config.yaml
model: "self-supervised audio encoder (BEST-RQ)"
dataset: "telephone keypad tones over noise or synthetic speech"
train_examples: 39062
n_mels: 40
hop_length: 160
input: "log_mel"
win_length: 512
codebook_size: 256
mask_prob: 0.08
arch: "transformer"
norm: "layernorm"
norm_position: "pre"
activation: "gelu"
mlp_ratio: 3
head_dim: 48
fused_qkv: false
bias: "none"
qk_norm: false
parallel_block: false
dropout: 0.05
inner_norm: false
drop_path: 0.1
subsampling: 4
layers: 14
width: 192
positions: "learned"
init: "small_normal"
residual_init: "zero_last"
optimizer: "muon"
muon_scale: "match_rms_adamw"
lr: 0.0023
momentum: 0.95
nesterov: true
orthogonalizer: "polar_express"
adamw_lr_other_params: 0.00092
grad_clip: 5.0
steps: 20600
batch_size: 256
epochs: 135.0
lr_schedule: "cosine"
final_lr_fraction: 0
warmup_steps: 1030
weight_decay: 0.2
adamw_weight_decay_other_params: 0.05
Rows from block 10 of a small self-supervised audio encoder (BEST-RQ), named by matrix and row number. Rows with one number belong to one neuron. Each number is 128 + 24 x the weight over its row's rms, rounded and kept within 0 to 255. All counts start at 0. Numbers have three digits each. After the name is the row's rms in percent of the matrix's.
After each neuron's rows are labels from the 100 clips, of 14848, where the neuron reaches its highest value: "lies over" is the class under the peak; "responds to" is what is common among them. Only what is clearly more common there than usual is listed. The data: telephone keypad tones over noise or synthetic speech. In brackets: how many of the 100, against the usual share in percent.
# fc1: MLP up (model.blocks.10.mlp.fc1.weight, 576x192), inputs 0-191
# fc2: MLP down (model.blocks.10.mlp.fc2.weight, 192x576, transposed), outputs 0-191

fc1.258 108:148127136116091109110156124116143155142131159097097128105112118113128151121165168100119093110140139109125146164111111129150091099162110085138121095150136120138136154126157086151092116110116128124094131111103171158143158134110164084171126148120125136158109141131095132117119126105138121146126158098148153122155164148151161133090121121127118105155144129186124092109124161108066170080129161117110148079120126138128121084139124120137159125147121139122146124105190074143094179174111135097110140156119133127120129133113129125117126146147141079141154138165111076090140177139125102153
fc2.258 093:128097173128148089151135149118154144109160149147113112138107154162117106116093152125095151136152075148116135160104121156148147116112176136102173136161104152139074129097146187094138080153152151155136128127147102104135104154138125126114089148089152135092123144146142118140147140082125125081107166134146113119126133161125101133167124123088132144105117149139118120165089130133180168102124155132122121167172107118149153136125061110113140134114106127122120126114121125136178135127101127108110153123139103098133121177107149129130127134147099142079149097126073100120128113166105111108
lies over: key "7" (29 vs 1.7)
responds to: key "7" (54 vs 26.7)

fc1.456 099:126147123156119111128061136142110073126175143173131161098136111149153088114099117142107140143169120124151136144120113168144175155117131133141122136128111167150135143161117137121112131153102121097129140129117165102115117150098130124173111147149150079097127161122126154119110152108081104130125115121124086145149141121123125130128163134150114160116145118160145092118107110140128173148108129127129123140129117119108151139166146125132132105168153094080085083149098153147123102148142104172171123080097081130108122119145093124100133115104104150123127107142147080206120162097092124149
fc2.456 099:125172124173129111157118139112156120129150091096139110091180128159092125089129111116144145100131071141106099112142176127137153130112097164109148089150097146164127130050132102151117135164160127182124124102127120144136126114119100100097111104107126131102115120104148138159128100188065140108144136132102159153109123170130139162128158152093136074154126139094137092139136134135150108122144128140181087139139136148115126127111121165081146153144110141105112106101131149101138109152125143132122137099129157143138098089163156155095152121141145092128157126105127128140139138109134141137
lies over: key "1" (33 vs 1.6)
responds to: key "1" (60 vs 26.4); speech (60 vs 35.8)

fc1.151 107:102123115114055146139110119118153124140132169102113116125128116096105133107133117157150123130152124087093093135093076121105137127151131158132144127120122074113128118155116110142115112116102137093121104118118169088156102139114134160137160187114175133161118139119141141148135116158112104124138160087108096122146120086165148123145174108186128156119117139128187113107110144109129170102084155137171101143155144109147141117174106118162048124133111167114135101124158120124146185161113125124150142125136127141119112140148128146152137115155117145130098104162128130124111119092123164108
fc2.151 104:121146130122128132138178105129066117143114132160132126157087141142136176130118158107106142146138112122132171149134128106146150144120119158107109154168189141142117169099128135119102102105141133100129108119099126150155186132146123170143113121137076119105114096132133146108107102178068136152103134135158171143129113182164132127106147149091130132120139141113103103116143107138140112119126123168122117144155164053093123108109140138139143095118121110134176137119104119132130140116136163134116086134104072127131154141163158072109144129109148131135139116087122090170121106092110105119
lies over: key "7" (32 vs 1.7)
responds to: clipping (38 vs 7.8)

fc1.154 110:130106159159160131100084091122131104131154110213113124131146130149125103134181136140148131140128128114121151125136165117104145107116120115133112130126144141086100160161150155097106095130080150073084130105117110117098121154141137134124163143099142107159114139147134129136169167118119099136105107123094191142146156116144129165140112179147105140138110166119148112123126134092132096097149130144106113144099178148101119116137090167132136078130163132131121126151143114086113128097091145132087122099123124141110170116133121183141166128140134082129126094142098097144093113121132145148
fc2.154 101:156142110089144174115073102129171162178131115143119122115134099108085095113144157118120098127107126104160103127088123129113087163107108169108115190164134124087179135128191144130128105157118122109148139152158119118133105166114180139103108103146111121078105106128142118116125138117148098143176101109172134142087137177137136112170121135118160138101109152110093132122079121114143124135130090152088128120143075149141125125108124138137100134104158151160125142146122151131117118154162149150165145118107124109121129136110115109107134125124113139121133155157127159165157098106103139099
lies over: key "0" (29 vs 1.7)
responds to: key "0" (59 vs 27.1); reverberation (58 vs 25.1); number of keys: 9 (31 vs 11.4)

fc1.513 102:100131075126105117132128138139099157133123088112110105125132156108109149089121129106126156122151129107142103164115092095121141179120133158127120137107085155104126139159145097150147135132082158140117122133167126156105152106137106127120140110119142099119100169141148134142120104182147168126110067089109157099144162133138120112102093116135162138155156113126119096130165142175156123080184126068131122164104146112151141131126172137125107118152163123114093165132113154154110105155101130131139078175128152137136134124142117122103113120156134150161181090152110081130118083124136125120
fc2.513 111:111133176161118137117168111108136138102121111135142119137116139110121126146165165129139122174138127123146102102154183153118144153125158107163103159116181107151145135095138139103082136145137099127145140125138136145125123130087148106119162104150146152112122141133135109095110137155132160115173148150152105092131126150099129116137151168097132102096088128157120097092111154090146123076121122155099177079134135130132101080097118139116139105103097186129133107057126112149122121084102117127117103100150140145144156115140186155109119166158157111127088106114156143112084141118125119138
lies over: key "5" (28 vs 1.7)
responds to: clipping (28 vs 7.8)

fc1.333 106:126082128154129136129145133119090092117164126149107164157142124094138150127146155105108106118113100086141105143148128106117122111094141095126159122125136113110155110156153088110110091164096152122081149144135179144155130077117137125129123115153100070142084119098129145094133143108151087163139139128131142122136158165114131118125153136143126110125152149151105098109108113136129140138122136150136100106135090151171153150154111103164114178146136140123145128088076118107157175126135160118097145134146163145139092181161097139136115156090080151100145116119137110107164115160190120124
fc2.333 105:102152146130122118117105119131093168124103127129144128148086121183153089117127068114054149125154142159125123135148102184088146054152145110165124146096135094136141120127133129134152174060145095128121141113109146146087139127128147121091092125137134164159115167138092138117144137144121167137111098135170116124112131131125136099078122146154137139112127160107134162158129112127114108103111100099125120059130130142163138179092148157154134110142111124115143147134135149125166165143095130133113126135129142106099127154114080149140139110127131143135129158086143154128140120105132147110
lies over: key "#" (27 vs 1.7)
responds to: thin (high-pass) (31 vs 12.6)

fc1.392 114:114153146161122084057157081133145112121117116106132146141108152127163083139167131131176166108110147129150124142122121093137134158102128161095138102149123101141145142131149172140096110177110138104103106129130142106141149135154132113092176105174151119132116101120133167119121120089146103122134132108086128094139096153105092135125140092163145154126093097129155109111109171131104194135111099158139088173155136140141168143140143151142170105142133126100105123123171125119141115136157129097150102097114120116119103161131090126103104111115154150154139159087128150107138099123104099129
fc2.392 105:175100135167131116108197156139099125106159151169136159140136130115104146106103130137157072143165139171130138100096140149103103111122118155127130126155122104111129152124090136106130138112125141114169126144125136105129186140128136090136110121121134136155156152148117114153109090128096113117120132101120065127142098092099139132144156131143092094180151134119130154127136080102171153140134174091149170101087130121110108150089149101146120125137123119141147162077145165134096139150108156115159136116114132090134096130122115136159119079160144117136139092115112106125107155077166123121
lies over: key "1" (46 vs 1.6)
responds to: key "1" (60 vs 26.4); quiet level (60 vs 28.5)

fc1.500 094:125093107128132128091143132129108140131102143116093121130109112108123102096139113114099172132114143101107129133155165127107148153118164098113125128117130102133131094163153142164094148118102086126040137115162115125097110154173157117162118105155151133125113112114191149136138126092141121110157112121120160131147169101150156091159124119146162164125145149148121123118146117091119105117177147101108123157120113124165140133108127131130164140129107096140145159161108160057123096177108122128093119171115094133172136104128142117117160114150148139136153134064136114105159098126150144101
fc2.500 093:118102147122145149107122120167128115109142118117130170099161133123151149145100091119164111129106098147137105128098144091139167151077151109149109155160122122091103122129112134148135129096150143119173127117115124130148156101124123141111150142115144106140135081170147140163120119132115127130120138101163132129099125164075112130112139088129152125110115158140185113139146124113124161103062135133102162170118090114119170167151157161129106104086096152124132143135110138142119132073123145117140132137167183096082129093109138135088103173118173137120090141152137151149103095173103104114
lies over: key "1" (46 vs 1.6); key "4" (26 vs 1.7)
responds to: key "1" (58 vs 26.4); rumble (38 vs 17.8)

fc1.478 108:126115116130132100143105100128107143128135092148095135144135143123118144125158128118082099101147115105095150122125179103133133099136124081178134135117096119113135134130156136137150074157119160113118151162147135099175115107097143137135107159113106087114153148164097161110167143108174095105123125137112149162153166111111174148153147145134156104108086097176138103127145125149132136117144134144145138118119130092130131132123117152078157123132123133121130114075123100116124097133105170105096134125099126158134134170100096119080162084121119122146120184175100131067133133123145149178
fc2.478 096:114103115107109148101132170142121139095127093171111109144118124095091144135087111156114198141137138162120128107105157110119159153147159127137153098172116128183074144118134126078119159110160118131091136130119133136143104146118118113157115110132158145102072135148115173105137125100103113131143135154130106149149071150157115106121111132096127134164118136153137148129064124123151145141125147154139125085132115149142138123122154142141134156100108142091104079143162158152117108148119092132105093110124135127099165140138142116132167111159089182151131097165097126151112127112131071117
lies over: key "#" (29 vs 1.7)
responds to: speech (60 vs 35.8); number of keys: 9 (29 vs 11.4)

fc1.447 087:107143104194156153106131077141131135129120102143125106143134137118110127100122122102172135115119168162103149110160177099135129139150145124119124099219112138130135161163151162102118107122106072133116098123159111160113139129145105156139097126097150125164127096116128137160140112181137103131109129079114142134131143115156098117092101133133090181112147141158152081131105143148136157139103129129163153131147152139079131148119109146122124082148091103158123114105118099167098148151116111126155140078098106129154103146118138087097155122156110144109145105109126117109136134126133113153
fc2.447 084:097118137127082106109148140122109125123142082142099099125102128101144131146089151150111162127119112105116115097129113138100115125132096156142118129135185103188130146135116117151128105140107119159121163101098134125142147131115129075130122164169135089139105141125089132135158158129159137080144105146104115159056129138142134134128108134093167118131117125184106108092146132118127120148121135105133111093118104111126103179148130121133127119126136137120104194134089178092126110112199148137140179105133126130085141152135124117138133107156149101111138158157121194127163140100107136164
lies over: key "7" (52 vs 1.7)
responds to: key "7" (71 vs 26.7); rumble (40 vs 17.8)

fc1.262 094:154150107142139106165143119109151127083117097140152081163089111120145129139157140111122102125112098102115136123163150126133133167139126117140161128173148107124084178137127101111141097122136082095123179157102145127139106077143113116164131151140121143169115140140135138177124147149133114114099113133121118117168092106098174085153065148103119159120137105142134091162145173114157112147133118114147143106094128139131117116122161124144126096105100129083111128134135136127119123081149123127159164141103087156190140174126123089113117117181105126124112154110137161093111124127125115161
fc2.262 102:110138138143132125122147149126091114064112105127160083115101087113109118115081173169077153147100114143155105072187069168113116115129127092150100130101094137129137117156127157135149128125160115143116146116132147141140161126095154171106121126152126078135130142106115129147145133125099152103159124094151119131085142118157124104153160105114168162144079140148126125119113089109110145125160184152116104156146124126132166163154139141121128163114143170125099134147101159133169146139119104118135079114159120123104144127143124115151100148115109130126086157123105119102155124108114150151
lies over: key "7" (43 vs 1.7)
responds to: mains hum (54 vs 17.2); reverberation (51 vs 25.1)

fc1.437 090:109171129145165168142118132111154145127160101116145110129130109129118161099163121095116152124144139130147135157132125151121150150110109124160108119114097144119145149127165160165159174111099117096117105111097123122097145107141147109109167148141133134198140135164135164143125138145085117137123156131128127112121106168112106138114120157113142136097125112131109114141143113112132140123111111174185119085119108104111145091100138120142115104118085089104131159112170081151099150134091117128116133062092122108125143128151168131068172129089144089122151079102142185089137146138151141120
fc2.437 091:124142124100128072199162124114139097107132130113114079146132104143140113129106188102139128132110149107141123111089110109164167104102148168139105157100167091130107117100103122104163123131132113113149140118129133127182127133145148148161144128126119106127109127169145119169133141136139104139135139129173157125158152121148130082093122153136136087121091092141082120132124100140098135155097110126152090124120150118124178128156145101105097142146108160161158151114161138139097161131140074133142133100084141150115110146094154148089130115129132100108116167124126080184149123153151139113
lies over: key "7" (29 vs 1.7)
responds to: quiet level (58 vs 28.5); mains hum (44 vs 17.2)

fc1.63 093:104121132134123125145155115148105143138091135100146123134145130110138178102103143125113171130152172157105158144155104151146138141118143168156132117155152114116139091152095101151101130140123128143140099121097128121136113174137143136114097124174108135159140146106116116123103111119147089177150113174136091118130126108130170054108146072147097138102137116120108113139124115119140143157114105092165127116108175125161124122094130091132111149163084120102167115132112102131121169111164175161134115077109143159101083132149110104107126165110111081152162147133089178120134129135109150117
fc2.63 082:157146130084145127111102138135133166112131127122093106109162119074122080110134094117090149121125154131134066126118125120146100160148070162099172123120078117172142147149085088109119102138111117125086146110136108121130134118128110136138110148138138096104171119165129126189091148155119092093118173132149113154100104119142139128131109124102151097127145184130185164146088153172127150105123125148174130128143140129119146158180170141081128106134138159135123120165115150124129124128076125120134153133148165133125137127119093137125100113123135148121091150102130140131129149149115111116
lies over: key "A" (25 vs 1.7)
responds to: clipping (25 vs 7.8)